Weights of a small contrastive audio-text model.
Model: encoder arch densenet, encoder activation celu, text encoder layers 6.
Training: adamw at rate 0.0015, batches of 256.
Data: trained on simulated sounds of rotating machines with and without faults, 62.9 epochs.
Rows from block 22 of the audio encoder, named by matrix and row number. Rows with one number belong to one channel. Each number is 128 + 32 x the weight over the matrix's rms, rounded and kept within 0 to 255. All counts start at 0. Numbers have three digits each.
# conv1: bottleneck pointwise conv (encoder.blocks.24.conv1.weight, 128x384x1x1, standardized in use), inputs 77-153
# conv2: growth 3x3 conv (encoder.blocks.24.conv2.weight, 32x128x3x3, standardized in use, transposed), outputs 11-21, a 3x3 kernel for each
conv1.8:102066148113155123178145129141088149158105129129090181126094117098082129084125077149071157164098176137143154153037106116140108160108174113111157171091140126136104171086078126130217096065160091145161145167131177084129124186159108102
conv2.8:122129132005094071028082038113116086183134157079127128119121130121115121125129094170130124087128125193135122099108109208190198225159193113081125108094086120092132128150141112116088070044111129143117123169132123108137090106136137164197161180137153151125118126124135087082077116131162128178110130156
conv1.9:128125091154106130115137070158104122162073127084148127162189136131190106190117128118128140151188126158156144074106166161080089079105153108109149127176128088071145141115074124103082155125129161151139142173081112147141132119208133098
conv2.9:100089131145162178113171139108148087127141135105127099096109158170134178115148140081104134090159103155136141103124093125120127127102113114128071112128155122094073125115116125171138132191162072079088186127140133094158194143172135176167079137139075059089154147154064100111155132127145171142078108094
conv1.10:146148106089110097113150171161140192114121096166128129087105122151133124163115177107117129129076113111125161117094137126165158080128115093106134155054114064133094075120148155174072075098135125104157102086082148123122110115123146115
conv2.10:107114172155161216131128128132166143138122091145111160128081124078094103126126138144124112125135147118143135087127125050080121074097129112070059157154151110126115131124139134145172119121128163142146190140127122109063149142211125125095167176158109116160120140140161127130175128169080117155154118175
conv1.11:148136101156076117183154127155133101070123164094134179172072109084131077107123161118099095124210104147138139121127114157142116083125177114094142160147145094142052146126078191075113089120115151123124142121094160157078070161125144161
conv2.11:152151187128163133133135159101091082124127140161134149123113111086128108090119079149162135124126111122128101168138179124132162080122128100125129135155119127132107115126139093137122121111103164140117165150103154128102149110174126168112033055067139174154158173116116125121122165148122138128100102082
conv1.12:165175123175146175168139172147144196155118096131189089118176102107087161090138107120089174111136128113147112166106107080112123130153122092074098126169160086127128066054126141115120128080127124145089087104172057184147128152128090164
conv2.12:182153198230207203178132144128068132125156122126177106132066080044104098187137102105103101163169172136092125177148148116121158104138150078105125137181164113122143164150197167131142123094126088069034130086123134133089162126171140156122109114096132157136138131138141119122129198131125086136141118146
conv1.13:128109097139150166159134139085149145091037105180179147128168130068138094143132121142155057093053167088144175095130101110154128129069137143078110068120163143132124099068051148185127142086097121114175147079156127135093102116047144116
conv2.13:158177211128140157087130164164159150119091131164177171125127070137162128175178181170173184144154131092097100136123137122113131112120126082126106134139139163124119089076138098111081099096116149152100119121084129102128143116166127120125146118121132185164059099126167118138130090102123147091132155117
conv1.14:183130118126132064183150117118102131136128143140131107072099127137164087101159073135145166151164082117118125185068101146086106154103191084121084125143107103132076157165113144164100178133083068127094168161130122059127130151114080087
conv2.14:119093109182142168164161137130143145087081111087129132066147127156150154128128060189122186185131125107084119151120128095159169128140110143123142066083128128132135133160129174127124099117122102074077132130095108142086176166146175164138149181168146110130122094123125154158133174134127132130140101121
conv1.15:129139165130124171118167140101165141148066132134129103142120118098139161106156087150133181133111108197082108129075135111162051128155118123134170192093067166109090126186163117126219118141150136145180167138078107109122119114157091202
conv2.15:056098100108104106111094076122116150157123127177166168188169209150195170138174181011030058134148124124143151125113128137136112134120092174195138174182068163128158170129150120148123126134118103134075152141121137121126121128127108073109147178179133149135122087082118094109167108128142162195171143148
conv1.16:118125080148151128129166146099126178128115095186150127161152102119127093176121151152136095132171135128148077138170129176129165114129151081140221118070098129163128120079145129159118163168146138139157153140126093127128135084170177185
conv2.16:132149161112103134130109152125119080129119163132097145153127134101121131122120162118127135115142153146145166113123103118128109172126164072062087097129127120117090094122138106134116089129158077103118144127080156140188197132123164130108158104126128126130103088087117110094111110159133164125138148157
conv1.17:135152154112096097134202147149119096142101117132133128141142111121138144127120126122149179126129210099132089124100093157124128143119157106112106098121094109138127099086106164133145103134112130092090163141157138135204075164167104124
conv2.17:135134171182164140064044098101128140134135114150120090144114107139153144136170134107083125110123126094112121114120130115103098035109086108097057123109129130106124083077070101124085175149172141113143127075123130110081104130134107119083096061108130147128142108129167165109133161180144166137099091122
conv1.18:126185148173080137130120084121074164130127126162147154132190112122103115181156131087127053127166095134082086133153050184124122122112170133096115160063140133080120134135053119188138131152124107208103143074099117129126146145077149094
conv2.18:132151080146168180047106103130129124189139128136167145101059061130174175178135161136164219108111149135146140127144193077147086030093069172132110119169094155170113095098132125120136204157179118092125134105110141076091201186201129124128138167214154139160087127119129132126116121116116135129121126121
conv1.19:144121125088122087114130087154093138172162112092147081126159119123104080170109095113091092114068122183129120088173163083135114146078156168157133116078073166089133132114099124168137191113156163176147144122096110098081095134155103169
conv2.19:053094099134154111091090066123114123130131125122107107143211156078127131098119134181195161080073056193179229118165130185178171140108138073112109051094107133138157155109124139128117073140151125112161121177134148107149210158133191144127168159128121118166087120121119095117160165128153151152119125113
conv1.20:128110155116130139116142137160127109130136138131120156124147118174120147157124071132178071132133136144143144139138135110097161124173124109167141118131136173126199114111141153121150120183117128102091147102110131113124128139093146143
conv2.20:121143166112109129131111130194160154117096108131120107217156176085050062118136129161094161102131136066123150089122145183165222209226210169132159119148120119130104142099119100141144056119131198201195179147110166202156170138140193175159148213215089102090191181135212203198140148137128174149182148182
conv1.21:128210147095128109091126132201144140145089151127164184118110131125125123134169126131091078084131129104141102153130149132162127133141165095187132190135130091176139152100152073160142137124164160113119183085094126142118150067110170202
conv2.21:197172185000101051035102104155158100159120120091097105132130168162096121127146165108105152164100109106106122181148136088107097146131122094150091156128063136161055150103165156123125161120118102130077115127105134125122112071095098140119125129122124131131132134131125126122071066117110102130023112137
conv1.22:112183116165159153073129104104128110192128093142093112127133136123127121098134156156109099182157136164124133173120191171121137097155141190142093166148123097035123100197128130100144127117109110163128122130120124127121199127202075120
conv2.22:116128118154177175117123140195198084128188143109158123146101124175152182144107155100103162176172158126112126129162123127091128166158142182171148129133094155186144177209120181169100139122065129137140122159137156120118046123084123081169118129171040126136100117116157093129132121095108126131075129130
conv1.23:189110103163084121135160138096125137119143099091133154185113126127135166136136132081087137078090133132143122132108083100119147127127098118080149156086111090127128070084154130127196158125104125124131117121155143134118104125155150139
conv2.23:079066111140111127112115141147079134159129117091128134133103121119160136100080056175145176202131131114118091148190145161143130128127088122136123130099130116151100135179197178172151123101104095114030110103017128128087145130168139182214159152137148150161122175129157149144113121128111149134080164125
conv1.24:115114137116127097143138092142119093120087127130152124123178153154101132114163081164152138102098125168133142185063110126154137130130127122127150072165128147168179118150132175111147119124087107087103120162105163146127121093057134124
conv2.24:156122156110087122039122080085124093088098057147095076101128065130114094157114117136157147127088141169169131147121131127161110195195184176173128000000000122131127064107051084059051118126156107095125120121065130084111149118129111160147073073103150139119128105168197179179176145128086045057111125103
conv1.25:067104177113149140102119059136134122069154135107143129143138150168134141152067126129129162123127071128140113091151084096135129090145084119120120140154190156142156133225126139080063129087156126081121124153083170137068144169128123047
conv2.25:124146153170134128161138176088140233066074169131170132103104087102125127101115076146134141158124118134168137180159180138149127143147104084109219149129241015097130140128074131188162120144132100097173113127128033104067140146167166127073131084106072124078132124112086108127147104146135135133182111082
conv1.26:061146125095119130127161067164127081101097101172048156168118135106152134146133101154124110184150098111075151135148164127131132186138091077198097176046107104159110140131120067147140104100164137132178185142129114128132181122061120081
conv2.26:129141141128098143090131128128127125161148131120110139160163127145121132072103125178151132064054046175139145117111076173148159156126095118096132144149151181200178139136134137115128093108165098125129118154138115129124136136092156145190171154127137114106128106120130128067094081120167156140148163113
conv1.27:162128133130149125128108127087131131058149070154177090085154181162114059121131150079094132136095144134132117068119097137081132124079132133060115071095180128121129160135181130153119138123190111175098088151113160092130138078150079191
conv2.27:089081108113127099091072075128138113101080122089132108143151142100082117123117129132127124166122144089085114154125159133137130174115139060115098127163139093119100147136124103166189128152170160171111224185158124099125140128101133109145132178180111163139158126103034081031214149128138142187115097076
conv1.28:173165110188115112104147060107125134119165166168140130123126131087085088124124118107157110182113162186134124100160124167159120071120097129124119124101081126141121178124163163129127140166104114184145141131128082120128161115125131096
conv2.28:151161109119126095116121127133115170128114101133159126129128091127128126129167131151171135163128107047102122126131127090126124135135138142132122125096121127083115177171130097138060136136077169090127083048087074049015135154186148125147126157175118124078197145161144116126085130127177142123134138127
conv1.29:084076132109141156169161079143093197179169133151077119143093108111096133127086125135143201102187137128120165125103076097150094173107140145113084127118098135153059129117072087121165107121146169146164139081102084183132168133112139086
conv2.29:162128145141187177122141134126101145177133156118166164122093132129107151122130172074129131135134107194182139132149144157121143143105077109128077117131115117062109141143122147095122148149150104063126100123094096111082126107114105121119117122089153142210142181141148138139218176212155127150089108126
conv1.30:162130103115160116119156131142124101133125161156176070126206147086128116123093097174109106101167136131123083088114129119142177099124132123122076141088124135161104174057169116128133156046129112199158181127116131097151096136128121133
conv2.30:128171159211136139113108166103131106123153089166119129139185104105140083133173145142121162136121084129128132140136166077096142108072100083128163162187145143151150171197182135161150163118077153148136161161138122138097208162149192143132137138077104107119153085147145153136126137162204180205171134121
conv1.31:174107127170172151176076126083182131159169097186161088136087154138103090170135078128127082092108177132133083092094123124123128173128120145127120127148138141114170119112097181091134093135138151109114127068137145132125139089107149143
conv2.31:136122166075106163096091125129130179130157137153130125130087068118191132142134206127172155119096147136138160174128128126134116074077075091125113111114128079104095109168136150129116163122160145138120105142132099116148122153109147133173106143152123087114085130131196161198136159130161122129153080081
conv1.32:126101195172095125143138127116095112145113164071136118111082072085123170192081079109126167170127127168139150157074121161128097128163207159121185124078148140161127143097126144123125122130141113119100132111155180085192090141162129118
conv2.32:123143169135111091137154099067113165156179147134149209116126109086133096146166143181153176105143099162143080130124096125162175124107128109110131156121181093047116102103075140177170113139160137072089141113126121163128129076096166121106129113083174208169085093093119129126135139194154126073120095109
conv1.33:177090165127138161132162166115190084084128043128122109124141136149130128132104138064167121185158052158153095100127144130129154119088112168138168147096143104134110126171173131109114173120162068099078099126141143147170169081148111145
conv2.33:145137151125110098121055081092156173075087145147100136164135148137125128091146150042046099144124172152126102126176127106103115169130131117120172097169207123148163176130161143132143080132131119106097121151121087122121116112111066064066162096140174133133126148123141121092122129130147119143125109132
conv1.34:164084110108128118185142179118148149100140142187156137186148147131157171191102114131169130177113177089080110130160129163165120128155096102113122102122073189125063102076127070208159075142086121116103098153158158161211110161057088114
conv2.34:111072099162145187145130143127131135127163135138139170119171137163140133166127163138188193130092168129129143094147126127150098113128116148120103139120128129159125128132132150184161066127129129128105117134128192168166112174131133119154112115138148134179124112097101104140128134187107096139121130123
conv1.35:094127126085114179184156167149170079149114167133133171107126098160099127112111129090125180164130141115100096094166160159165103162184072101154171099158144130117146094124096145074124147069064126068122097120143123091153104167113167130
conv2.35:175184173129128126129133171123124167135132079151117175142152128056108025209139174127129125128126080146076129124162129083109106115162115067069087167148183088077138083082099161096119128110124105153182131166193144128120104111132156152116086059067143193132082131098232180244193126141130148145127104099
conv1.36:169073131175118152154094145149128130150151185121120134135154144074172135065133102198055102103088129131117147138131138051112085169171131168127126160151148119131097131100125082108124128140137158136170165118119128130092157127146093165
conv2.36:077048120144181130145127103139146147111127105133083156156134126151174121094115129153182136137136092146157172143128138123128136138107127150129145137125114134094072108113114142143155125118107074077120104128136173156132159160150129143087168133127127118167104103116111088148093169167163125121124156111
conv1.37:139087123125126167125099146147148118130151112159125131100114116104128152129093169098084128108132131087154095139129162080105065178181130124117109131144117170150101158110087157126152123150178081065154124174145121117131165170123130133
conv2.37:112130133094130119133135128138127139080086134128083132089090088127108132130129142089083105184112131132133132087085073129126129102106128129121128139098160177135181132106131137124183133122105145121115124140142160107110142167130096126124080121089123120143141129147146120149110118118108095101118115115
conv1.38:172096181083134169122088080154161079143173115122133108100117158086163136109086141160119144154095088123052084111145113125115115102108197054133127115099174188113105119136091130152147169129142164128130116164101140134150157124137177093
conv2.38:159191128036086041159173114148128130141103137179123170125152144142125151182180142115141098122126129139171111118084121083137152065064088109066126155158158144088134151131144158146108129082153130184161096117113128121103159115121110119119151156130155117134098119131183151153081128088154096142115131104
conv1.39:128133157124118115117168097121099130127097133123138154066115148189153175077093135165107133138104144157153075111102156191134162058156134152083116107060118123143111180136131126103097113107170123149071115108128143134149099105092064154
conv2.39:185129125077133130088083118128124138125130135127155109142137165129132104092061137149127153120095126093127126122143074136146149195185199152087139132180170130123108113120106127127156077130099125118060144189144135136074064082111102147154140173185193214180147145113069073098103118149144101099138181132
conv1.40:146165138128107131181132169109170186103071123129144202085086101129072141064110133107126194127126101123130112099139164108128159071177129165080146130100154100136098116185063122106092111161129163122116049161129111151095096116147127165
conv2.40:128179132088132133117123100178110156125148111048050082159121168128161170127111120101130128141123169134133120136147160133146134157127094134139127128110123168130097087113088124157123152167170092107093132129084133141144122114116086128128091116103151186143130083103117083120132121139101161148117152150
conv1.41:128115088197166182151095088135134168081172139105149176106119132077050071115097143031145131097091106121126114076128129092122108101125091140115179102095092072127156149121172096128100101193158139134144119128153060150154164202211170121
conv2.41:111101085093122134145166191141131117131109110078131091100129077119067120141128116095101080148124136153187185132122128137133090154099093108133168142127131156135153063070121068119091129127084155125123160131129143133135164158191102104156108082130099106096188130184162139122087071085131129153155142130
conv1.42:081122115146128111142105139112133118164119117169127136151121148120154168179168121128122098101085082136119121083158157187133130151152140198128149108108117211112190093122091116149090122152119093117070123103125098147140159126122139128
conv2.42:136161139077102100154116179135150136128103162090128122083145122124132147127082123137130131115117128137125124129107061095092126128078096155088090120088091165151137128099179138146159135155192167141184183143136153171185128116089075048125104119139086093126047046079102118091127130150124144130131132139
conv1.43:165131099152128179122146096116128074173121141133127145175109148113158132162103136133155076174147149112127163183146105127076105165115148125150105185116179085135151139162128128116113128102205132167138128119076097126112122115161076078
conv2.43:134108131138148169121087095095149124183149152137137106174102148138122092083088100133174106126146094137138097133121119128115123143100124138144192116117140116136132163139105119168109130116157082136123155090140114138128128146090191141133121129160149135067125108129083081126150112103166122116097109153
conv1.44:186077196143097114149128132078166120080122147118158090166182140129150113160097132121125133173139140114127152142089117123084131063121068127111142064094134099164155121128062173164116115113086085072150097081147167158174150085109117089
conv2.44:203196173142181125126128131103136157127156144129078153122128116200153142180131116124122129135121113114138103130084133134111096133123171143147180111113127125146176117146159149121074075112079123083104146179131171174138118164154175125148132128135135137142132165177162134209157186156105133111138097116
conv1.45:121066086101128094123206112139128091123118190112057111098120095161127150078093103122167127196134094095125164128121118154128092122130109159140130113158093127134113078128119124141083172088124112092154112122087164124179162129120136147
conv2.45:165165109143100113163094132152135129134117113089147107142139154078118143136128102121105128111168148132130091088074118131143086126125085125105146116116133107086160130116068156131132118108163141141154150154156098137130128114122136108064111113128108098071087090137140101130141130124184192174107115129
conv1.46:097111101152125128164146124073194155132083069135122166128161090138125133162130136176188180137133136118092112143104167126144103128150143102152158146093116061201168104143129144074156150123134146125095137143104111099167138125094170062
conv2.46:143109140087129161071097080109091107099168153126104127119171126107099107136126084123134130099098081131143172146092072113134133138133101154132130068102090240211193098129147170167123084120103061067008108102049187162135177134102186126117080078072169115128098110139156131090146143123142096091117089115
conv1.47:121171130161128131061148139122160130110122141090114118145181132123108148172122097106105126193044114110194106141168135078135154150120098099083093151128095102126168160121138157187182150097082142096111117132117163110175152116105104122
conv2.47:131159134086150125110140097156140187131126135098082130100139079169124122116176121062095019146171168124127128132135169090150144130105130126147134085100127162145178115154129128090162085127128103114116111124081104157124129143125095146105169128107127129185142106125129091161116124116116138100090131122
conv1.48:099134167147093148121155159129127092184135113125135085105109129141182137101153096132099140097104091122144183158128085061156108122088145096193159065097116127105159131078134106128134144114099127179141126132119137148125193154096122154
conv2.48:189157183187190118157204179129114144065090115116118134112131148109089151160128175132179127139136142162141105139102125129129098085135092044058165131150183116088132095124099141123091138097088187212189150130192051137132186158134156132137135147196113117128101073106127075138068062119125121125072077134
conv1.49:141175165087090209119091110145051080120161143191118091108138126168131105125127167189109130180181124190141114128184088141150177162147149083126134144091133134168088139088180127126152159101156163179119128133183119165093136112141181103
conv2.49:138090128108156105118076100143107068172129135185142171111096115142177150202197191185163173107128104149136128180187130176114115130148148139162141134164184066096084099114158123159144137108109177193205162163187116126118102133092155146181152130123107140144090104125115132152141142164168143137130129135
conv1.50:105146125146131131168124150170185123157172154110072117079105125113164126120169105133103178130146178115130152123084154120076077148129127129110057080157140196141174085170100105116191167128113133077165146152115180136162141170125096169
conv2.50:130122139080118116162165170178146178139092118074127083127138181141128079136135126100061118089125090087110151107126114144142129097147125092128087143138133149140143089093151161100184138098145166194154181139224073118163073118113031043112097132120135167154085102066111162134127128177097116089127139127
conv1.51:117126163082122189139094154131169107119128134159119165078150158163127147131142136165164148109192063119117160180142098062099126107105159166097110170146136095181097119094108159117128176128109102121135099120073082133150057136061149098
conv2.51:127151146131179181136175140116145115096157107138131142134151081109125093162137145176136124097147159093116081218195203077136136097127103139158133110097128129141099136163123159132115162216163183175173105146122130157175157151156107135124095098087120100094102101109202141237132170129146152151095153127
conv1.52:128122115173158102176158141089124122153086089144134152099078104136128130089099096144079169096123136160130134156122190156124113157086111160065132155105179090123163158185122179115128143148143136168138131109140113152176138153103101130
conv2.52:096115050164164184113044117118106123123113149133081101169176193162152138052128105148126131092133087166119134083073075184144147194181156144131156130072119123129144110107128106127094118081093091128157135128117078140119101121088101100133150096133149141187141139149131136105127113086138123127173135175
conv1.53:138150140123157110092083130132154061114073179094118097184108161144149111099128070156141096115209131092139086165152084124126110107055173107081072125160184145071134039136117095087076140119086110133128111171150156125150164125117126131
conv2.53:133138081145120140129143130127056096082124065135139082094081077139172144135161146125123170133168190131088145176197183142175142112129098164126177086136131114091086070103072100141099127122125124103173120143135127161128130134152105121165150166130102108143156156123132143122130100156152139137126112136
conv1.54:130126111138172102119145144126127145130146198116096122114109126103177111174134131163119162099070128210174094127119131128104157175160148065158160093099179111112111172129130118145175114139148134139140104084097211101167138089156123124
conv2.54:145130135096114103128088125130135206128131134158085133100084137169153122066071080141108110159127136123152067126127130155131161177148149128112115139132146128085152124124081133166166132106134124123085162138128155155169122097125125114110151131131108119128085120124086074124126161088100117132085118089
conv1.55:142189135158097149137119130123129077130141143099166131115106126091079071069113170076078088165124119126096126147114122122164082142131080125132173103164155108105146067111111128127179076121136192163106127138145114161123174204153130161
conv2.55:147139136118069059083106096127109175122128169096100118117124097132118099102123127120127131125112137114140165164126138174186180128120110072080122128126117120125120122098072142127166141127138136151156142136124115114119128158135140160170134126148126128167124151128100126078126163132123125156120098153
conv1.56:129128141157135097050178141154143151154121124159128126076140128119154093137127166092109120125084142144117127147144126123141127128088137133127154117205077129106113134093101128157174088135108183108085107122144095124182112120104153133
conv2.56:136128131167133133101132108126157162057119132053067120184168172109110108120115137117108107144095145151105131158119123137184138149131155125134104156130155097128151100116147170134128126115093124127176169132167152180146139128144102128158132133103101118166200169189137158117131157122138143132132128154
conv1.57:099076187120157156122130125156125100126109076092123129128119108131169126228128084126154083100128138124111132176140188135136167142128081196151136059121110167096181128121131126110172096157092097102118154091152146150133112123109194092
conv2.57:117064126045083099075107095137138166159131128130116123181137146114107106127128163172188191072067111115131078120104118182164150145092082131161139115124111158125133047074141123152167107137114115106086132122121255235188153170124141128130129080106082090147181123130144126123115165162107127097060042108
conv1.58:182147164129127126138137169058106112117070127108152079178110139113137125117070134180114184083121075103119128111171113129147111116123137175040116090116122128075098159114148052128100129131149087190189200103182179110133088130142120085
conv2.58:126072122154125145188201190109089077093129156130131116123119132115173141112128140180204174127129082140106092099178129125085108121106127115092100119110096093125124133146128114127108127108145167174160150154160146187217143180160147132129147128109095093135146173217107121096156180126115113130128068133
conv1.59:129174128069127153045124108176171096146127076100143123064180133138106131126153147171129152115179102131101094132069150088093126166170101118128137104170110136073131122110120129093109117117159188133124120145118156130097140168186142127
conv2.59:112131130202170181054055087132143110138122150133112124105106125069084092099164091108027092220205213131134111219152201120118139065122133172126166128173141041088092187152172121156176106123115164206163133147106134155124143123201121112073077097096077088130125121153145122135184133162165153081126131130
conv1.60:125115119169121084163150103112190142142125129076158175149124094171073193080180141138107208098108187163138144084151116112089105148181138148133111187130070055150110155166139145185188122117135119116145133139127133161119076130128133179
conv2.60:119097081100104101074112088158128098162134132128130121147132132169163160124127164101106112088159129128096110134109120129122156144144139141158066129150098187170156119157098131126156173156141076125075124133118097097125081125127050083049087095118159165174084091101096132133100140143126149149111123127
conv1.61:184116116187132104070155168126163134159140157119193096093168111190122141163164125099131176194120141167116118163163141140051107138060102163103142120183140076168102130131128143156151163181142135084188062116068151120136126116139126181
conv2.61:122117144145131135154113126120120101132122124145110131110118131126107131125120115139079125148108126086072126114154140128150124150132138115123128051127128115118093136154136078114100127116090130147142150156187138125129096105127124121068131122165110096143130112124128099168138173141119116159131136115
conv1.62:087122111090117095102130132076171139086113132117126072137168069155107136089092131176152172076162130145099139155133106104115136155170110128136209171150116142125116128181178157165102137157114138094132128185131111122094129147116101119
conv2.62:136136179173158183128117119129155129083139152128128133128149114116136097082126116091089078164130105144137111201147170131108129131135168117064124096127135084151116145091055138138088136100131048119131161130131166177192128187123143114155131151121100128088090127120126121115099107123132150104174183135
conv1.63:079134127087129144101109148129195127078074156145066130199149132095139137214125155125151150181131134125149125176157119120106174159129079096125098148057077128154143144158127063125164136105137098192115220154101129104127080139134161110
conv2.63:199154151133090110111115090109157100113130108150120127081095150137142125126125132112086105099115125166161135116109132164103128130089142092109075105092082124104110152111186077109102075075067053098107129116067120158152158140158127094093133135127096137134105111072097122088107093152100131175112132154
conv1.64:079159082119166067112156135109152163166099107147129068211096137146150167151140138072113135099193146138164125092148175140129152092115102089113115094149176122182078131114180138125165151082134093101102130128098128122124131159213132095
conv2.64:147143128156142150065053080138092123129149141094089128199128143110129141093133092140109103131141183100116114109130122123120092104106102098144117135176134112076044093128130075124115137175157138142079072127138139135169123095137127106146134116132138142159146154150165145160128194173136098117068097131
conv1.65:126117064134136062116129059127139160090090107123089140119133125121129148092175129067117133153114155152137117114147142095094174136174110182131103126090088110134094096134114121145185093170119126185132186115145100120204107131165202103
conv2.65:134127133101131150083105040149184161134125134142083115126125157064129063135148101092056100115091103139087127157103170089107104150107126117132125130123096135146145125183185117155118084107110155143131159166185189152149087102110125125126125095097108149124172143135126128147112167184069101171129096122
conv1.66:170128134094151128104116090121128093129160132133130086128110131168099165109145139157110141098137116116153102130120122061152174072152138116130108129130158115125146072153155181140152101110155093136125136153108123066075070148126167146
conv2.66:119128120067059108131135130153196193096080081062063083153096138119160119092123117079082069138137172089071130130167131149140187116161130142135128117133116164165143119066106084099126108097130149165121172180162125164100139148134110186135168113145110105129134169179164132162123129126128106102088145130
conv1.67:102157106127125113135172120093064111176164096160135187142152145058087129136129088147103100135126139102076158084175124090101135151092137127183132133114152122122105087109108069144179184142104101164132124101160153170153156120126182204
conv2.67:115136142185148181155125168099108048128147128138119151084126098103057066111158133129161166138134133117075148127127130140184144108155133100068044118133134074120111126137064145141167165132124223153204122077110125067125122081147116121112158118131110132135142128130149165103123135083104124097128145157
conv1.68:138148133084121070109137091141104132136151073132146117142138124122128108139119134104130102118100115153152127138117152117125139071125170125125140053174110078090109138158120086180211109101128104138092211172124125110179070090086161087
conv2.68:112128207104102130050074097118111104167130115124114165183152182120083157097118143099075097116147168135103121095084122115158124136135160152147147123082137103120076158138161105149120146125087123079068141134133181114182149141188115155126127112140065117112218177171109084123095127128142089116122095092
conv1.69:165114129127154095133108183180138150093112143160178130167112172095148138189140130096131188130148112111092117132195120142113102111175080159154142084092076104127123148113151151182135119154071088109137177130136072108161093191132128105
conv2.69:097098142134143196129130122120124119128103130107134063164107117100125138177154152135182163133105136122113153087135095154128154178132105129103110137096103102113118088136129128141123077125090130097088166131143224155218173160120151141125171169154094123102037058052118141111125127178129094128138134111
conv1.70:115095169116090122080152091132116152098111179123212149105135105136147086104150172107180111100117122062141094079159144097093147094165132086144173113115130138155107046113087107169116110171109121157071079177167125140171159126069085152
conv2.70:157190158119114127088041037152132117099121144128181111182146129108128084135139160137107127104177113113105146122164127076073139103069075124095090148174074130111066204183204168182118133130140101098128120130084179123123134122167121163172138112186084169143123123162091131159122128127081142119156146142
conv1.71:062121106105127195179077045153151089133096115096163196118139168112131126141140177085115141133144164151127140154082094132082105154135126155147133113131096137117098095159124194052102094153129122108170118172144081140108103115151171072
conv2.71:103098071116137119118106121159129072128117096117152136133090114134126122114114118113105159144130151068081122124127167127150157110197176202175162134128072113083107114158110136156114137167105069031020093133049128182153183118146150166196123126115057086124147155163097111100125133149099110126135132069
conv1.72:122087095133152128116165153113100159101083188134135090166161092129123107170092092104121206092141126134149165133096095115146175079141150143090131143150189127124186161129105171090161096161141086119114113185079131142128131110115100202
conv2.72:100114109074105128132132131195131154100119121123114074132128105141168127132130120101139135136128130062084115144159136075121106131137151161196169139088125126129145138108136120140128183182170125105123085133094113169133117119152125095103048043101100125128129106079026047024185134129132138131080077053
conv1.73:132112128107128107136124090102096100134098114114182103202135110175122163176119148130129073129180162125164097098093158124125131148120090090130162167156113115122109144167137191071088116123106091168169129102127144181177114092172127142
conv2.73:128127153191176202147102134134129148183151182120140149150153132071153141068060094140121118132163112162124108076109128126129153097074121131102099155132175115124107076099135108133148144138119119136119135135128131142179120124111133095083100133094132163202169145197128159139130147125113098136082125083
conv1.74:159133141116127136089178149211158127080155138119113169150070158087140158080093179098120188169127110074072122123080127091161109109158070113136134099149088135073100163164125097100151114097073121153123159123139139126087142129161187135
conv2.74:197141150036096034117141104131094131106093153129096119089117030116061092137172144132122079137139146148143098122125098128097072129065047127128142145173181122063174167156134150092131112093116119122158117110125097108106162149128119125124122120116155139132096079140117120145161138135118088085125072077
conv1.75:148181109177151088150101137123167152105142132101180126150061056134120078160133074112067144118139079164127074094141177093091068126109127105157110196189086108132128123194157114128160130122083168163124103124108090085146111174158148076
conv2.75:131126130079056103130091147131129101096113128131173148109114155028093091111145124188191155116062065139172120157185136185215186119103129141117142112126181135104165067117066180127133105082117149117161101134174108150120123144116161171140165154138138125146140195175166173189126125128119162123122131084
conv1.76:107111083115100105156164105079206158104099136109097188123083103117113181129086106097136136138100190175138185122106130079094168196130103079144146131111095108200163171061135065107179103138132106209086120107142148177155128076111143132
conv2.76:172148151038057026108163125135152147154159119109111097157150111158167084171128127121124134136119125096106123118143115157133128168157163069083073126102134140176155105150147107135150129132095105083000169123184130113141108112110124109074142168130171136140090089085105135104115130130103174128157126058
conv1.77:135170104108095047164116180030095099171146165130132119137160109070161145155104162145142122147142131114145112184150112119075067068132082170139110120195114121145131101190171123124138093089131132141165098120157083133157119169112077129
conv2.77:105136075139123170126130137104112109129127163122057129131129109128177134060075040187170132128080079134144157154127130118096124127106132067103109130146135139177155131127120151134163103098134123071111015069145054134177169142123083093105085051049094105082201192223132126108069103036105161107152097091
conv1.78:151119127115132128172128091068118158153094131150108131182107140136131103107135053154128140093137119109162195176107065058105071173161088114150176175135111090124118117143093130129135092116167077138154155101128154150149088121099095130
conv2.78:126168127144145129150124154129130103161132127104111112199173222150146161156198141131144189143126095154137093083119127157139080117118117133132116114139119112156116128127069174131127163113072067130120128140181126151151066104053154138179140189126128136100139151128123174126147135111179126159153161156
conv1.79:167130146143145096210108124060111109137103140110186137062103153148144094126233142094154102147143094158110159165158118079133178137126151127141141141168066091158185175105128127120154139140153109158134131128108153136087145077104082191
conv2.79:126158159097089126061110136114166150121147130118082128088093134097126075136160167136192132163114147072125079136177195135138090110149167127134100131113135125125090191134194135120102181133127132162117194143132128098125187176138173151138108113133147172161163164169168158154136165162148132111103116037
conv1.80:148156116126105148129063103098156133132151214121128109071128182125141125114138175122129144133098103099087073107101177109092074117128050060131141103138103134123070098086171048154103138122079110146107133086082150101127128163140108156
conv2.80:183148217113119145130123112184148121127118090120156114094149104107074121160186160130131143127100129191167150186134205132096127077086166147138119140183076114118071090102120116132117092117123095105114075140127118127127060131110092128152159177138101111112131143095128137134097104045071065104126169185